Rows from block 3 of a small self-supervised image encoder, named by matrix and row number. Each number is 500 + 25 x the weight over its row's rms, rounded and kept within 0 to 999. All counts start at 0. Numbers have three digits each.
After each channel's rows are labels from the 100 images, of 14848, where the channel reaches its highest value: "colour at peak" is the nearest of a few named colours to the mean colour under the peak; "place" is the part of the image that holds the peak. Only what is clearly more common there than usual is listed. The data: scattered letters and digits in many colours. In brackets: how many of the 100.
# conv: 3x3 conv, stride 2 (model.blocks.3.conv.weight, 160x80x3x3, each kernel summed), inputs 0-79

conv.106:511511522480517460551475474468529501458485511482491490470472534515503481514483525529464526511449532557523466499509501470508551497502505497502512517495504522511504478512459509530492510493546510488469487523496488467544524523515503519514436532
colour at peak: black (77)
place: bottom right (39)

conv.139:511477560484474493503491516490495468553501483513522516510481502501540483476508501503494500535503485507528498410532491461470475539513549490481538483518521495552521521501491458544499491491498502480512494482447491493520494472482500494481524526
colour at peak: black (67)
place: bottom right (33)

conv.125:523506510555485474504515481424478538494477508500488476513551513519490515533469513519485492496491500461524534486485472489490576512479504483508542456499505512481486512491486491481496503527528505538511495536507504445530528501520507492520462470
colour at peak: grey (29)
place: bottom right (37)

conv.121:499453493511474485493496507506509484500499468550475515503512541482512487509486506497545519492480495511530488489502470493473485477477514513503490419493502440505500498489487419572492495521510504530530499518449502452490499490497486514528509492
colour at peak: black (63)
place: bottom right (34)

conv.44:510466493562493438474459467477483497513475465502500490441509468498499514488495489475500496497486470498502486536487514486494525501493509531481489500500488484499498540482525460505488464460502523488496534562474533511509477517501488512567548482
colour at peak: brown (50); grey (39)
place: middle right (25)

conv.30:517484520492497483538533493471501463519518479477543546470515526506517497515491508497473483489508491526520495518484490455453535421514497471504484496513575492445506485519493482529520507492532485477488474503470519482544499521494494482506481468
colour at peak: white (54)
place: bottom right (32)

conv.104:511493462545478450479494518518485518467507530518521458514477487504507514549492503577504468494517481471522468516452518552478491509484501518481502460520474460500455528479486498506475479496507482510524499515515503496487519488502474532533499451
colour at peak: black (67)
place: bottom centre (25)

conv.46:485476497504473492530513489505453514498468511499493438508523475564558467498511469509499504454513481505502513485473505505467495522508499512517507485530504491492533461504476490560506530530472484515500511521503474485563501528463520495552488478
colour at peak: pink (63)
place: centre (34)

conv.148:480467516519526518523422504522510476508460500449521496474484540479532473470521531473489476524472485512477468494523497466507497506498535460510519495514567504513477490466483500502493478504521483493518487495506480469517538530528523499511450526
colour at peak: grey (28)
place: middle left (29)

conv.128:511459500545493488476496516509505433495441488500526490494462501492521483484487500487454459488491501505501512546494504441526478522486520465565483481545514485502446471512478517497535529499492514505475506511481515502497506522476513492475546507
colour at peak: cyan (31); grey (26)
place: middle right (25)

conv.23:494491501483474494502521503519561486534562524476490549482534482493498470496473477508472476476511471504461482455538506503460480516549510503502466506538484473524518506543469498495499496465491495475483505489509487488485456481449486533459500500
colour at peak: white (58)
place: bottom right (35)

conv.37:487515516544483500473553528450479541526479498456506463490534498537555504490582469507482502443503479505503514528484472482454516492500488493495516489529520497499518464466491499472489474490483504501462490493499484501528481519509511491517521516
colour at peak: white (56); pink (44)
place: bottom right (42); bottom left (35)

conv.72:540477509521489470487515509503495514558491515489490496535554480513480488518470472510489458508512498506462533496486502488463503524519486481514442498548485486526474502566467512455518459472512537486502480488492500469513474490528503494449526501
colour at peak: white (64)
place: bottom right (34)

conv.60:505531537531471498486550487471410542504483485508494506501551520522518496529495483512486500518512505479512504470435507484479525534488496494502519491513486504484511514499515492470497482489517530499462484518469524444547484488547505473512493470
colour at peak: grey (30)
place: bottom right (33)

conv.151:500474479496514472506489478482423520481513498481512479482517469494497509495487487494531493515506510499510500445431485481509547520499518507500517503521463494447511506482508487493503471484499487522528500519489507514519508425482493511494485409
colour at peak: grey (41)
place: bottom left (32)

conv.35:483485470543448475495505511487511489508495543536515506496484526501464504505506527549457504478495463474508458519517502508490541489470490495537491462522470422508463522462462492525468498529512525470522496495505494488489533488482482536518506485
colour at peak: black (99)
place: bottom right (55)

conv.158:452555491503478510534512536528496462491492500524493509487468521444486482509468509499498504509498504495490475485502463486492475517492494492502497500542492489504523473470525512485492490478522477518490470403511488468474499483521486445436476508
colour at peak: grey (51)
place: middle right (34)

conv.149:480587516477517500484500479496498469493469491495525556504450523500460506505511529511533508497475520477524478457523467468547503519490504481490503516482487497520488529475512495488518478479518517503493482459502509476466493483505494441446529526
colour at peak: grey (71)
place: middle right (25)

conv.126:492512516516545511492475477478527485508527503523529485491498508507505529505487498496511490481507503505509497439507507514504522454498477532492441491506453505455493494484492512478503476476496511502504501487482539500472492464400502488507503415
colour at peak: brown (58); grey (29)
place: top right (34); top left (33)

conv.21:482474543507477544491473481498493509542463489524483551508505511524513498520503485540505512454512505529507443437476521510528499507511468483514494482522434484496464478505491493511461474502509540502494451469484507489504486481481531474478512471
colour at peak: black (89)
place: bottom left (39)

conv.77:522474480499508505522508499465489528499500450534494464496486480496501504527484492474503521486458513509538496557474484510456511421496437522463479514498517493447523494495518465544483476494494501551495499489511469512521507506545503501511480506
colour at peak: white (59)
place: bottom right (39)

conv.27:533493500552463486491470499518503488541486532541485502538476481507518484505479496552504448475528513504510486534485491532493427480504465482484495464517487486491440544512459497517494470482505524499527478516505482495467501521520529490511505530
colour at peak: black (91)
place: bottom right (37); top right (32)

conv.47:475541493566479526479515548549489473502455496502556500523468566511483488503488509529486498491496483515453494460506502469529478495465486476505514474515509493491476486485452503514502516483510500496493515545527517463474500481483501490471458493
colour at peak: grey (66)
place: top centre (32); bottom centre (30)

conv.54:467511527515508515527460524460550457511493501485555503484468526522531484489487513498513460483487473512472508542468485504508448477486488480503523490501558499453486496472473492507474446496518463507503466495505483490518515551518508505525485520
colour at peak: white (51)
place: bottom right (32)

conv.132:498510517507474490503521485467443493533484480480500537498507499507536486532498503506503486500507523510506501449463493490486578536500554469512542517472491490512483498514494478513499501494515524441502493483447501480566505491544496473507470473
colour at peak: brown (75)
place: bottom centre (25)

conv.103:487453497564519506505452530526492497533462510490529500492530554466506483531478522517498479515463483515490470504470514460523496487480508455492485496555504493492445487490485496484524459501521497505492465479485446491490518497524501491470538490
colour at peak: grey (56)
place: middle left (27)

conv.96:497507495563531496504460488476527473467495491488507505503456511509569443474525519482487506494479499479493481512507511472513487526505523477524494490491522480559452493483460515531526500493551521504505552504518528499515510509476505512514464546
colour at peak: black (80)
place: bottom right (32)

conv.52:531489496549502518508513503501517462541455527494494529509476516471446558502486522515480460504493505493526521505512505485552467504504493476539482506568497508510445527484467520504537454478489483507525478500519483517491489509497527492471471515
colour at peak: black (94)
place: middle right (33); bottom right (32)

conv.88:506512490616481483504516529494515497480502519512489458503502489472590523536507511510503504480486509516477513502485480520512483506479506506462493507511483478503490515467472490486464491481488527492495466460471450496482513500495488540490515482
colour at peak: brown (60)
place: bottom centre (37)

conv.58:505476494519504516485513500466541510504472488551489476498473508513508517538487493524507471492510511484520480537494511537470581435513501490470461462503469481493483514495489475510480476507485535531540475488491465489522545470537493518503496459
colour at peak: black (99)
place: bottom right (44)

conv.111:466478494500507487533505540457589514455534494484536501495447491504517457497511511505505533508469508432514520513492476476497497488503490446488478505478492488542510508500524487525511488495551483506485533500498534487489529501483509525489479521
colour at peak: white (66)
place: bottom right (37)

conv.157:504527479495503484520489510504499491508493470492481542471476481505513494523490505547513483494513499512508495530475532513489512482496502521477535513500506412494510534462510426510496463473519512459513505492422522470509485524528465533523506484
colour at peak: brown (32)
place: top right (34)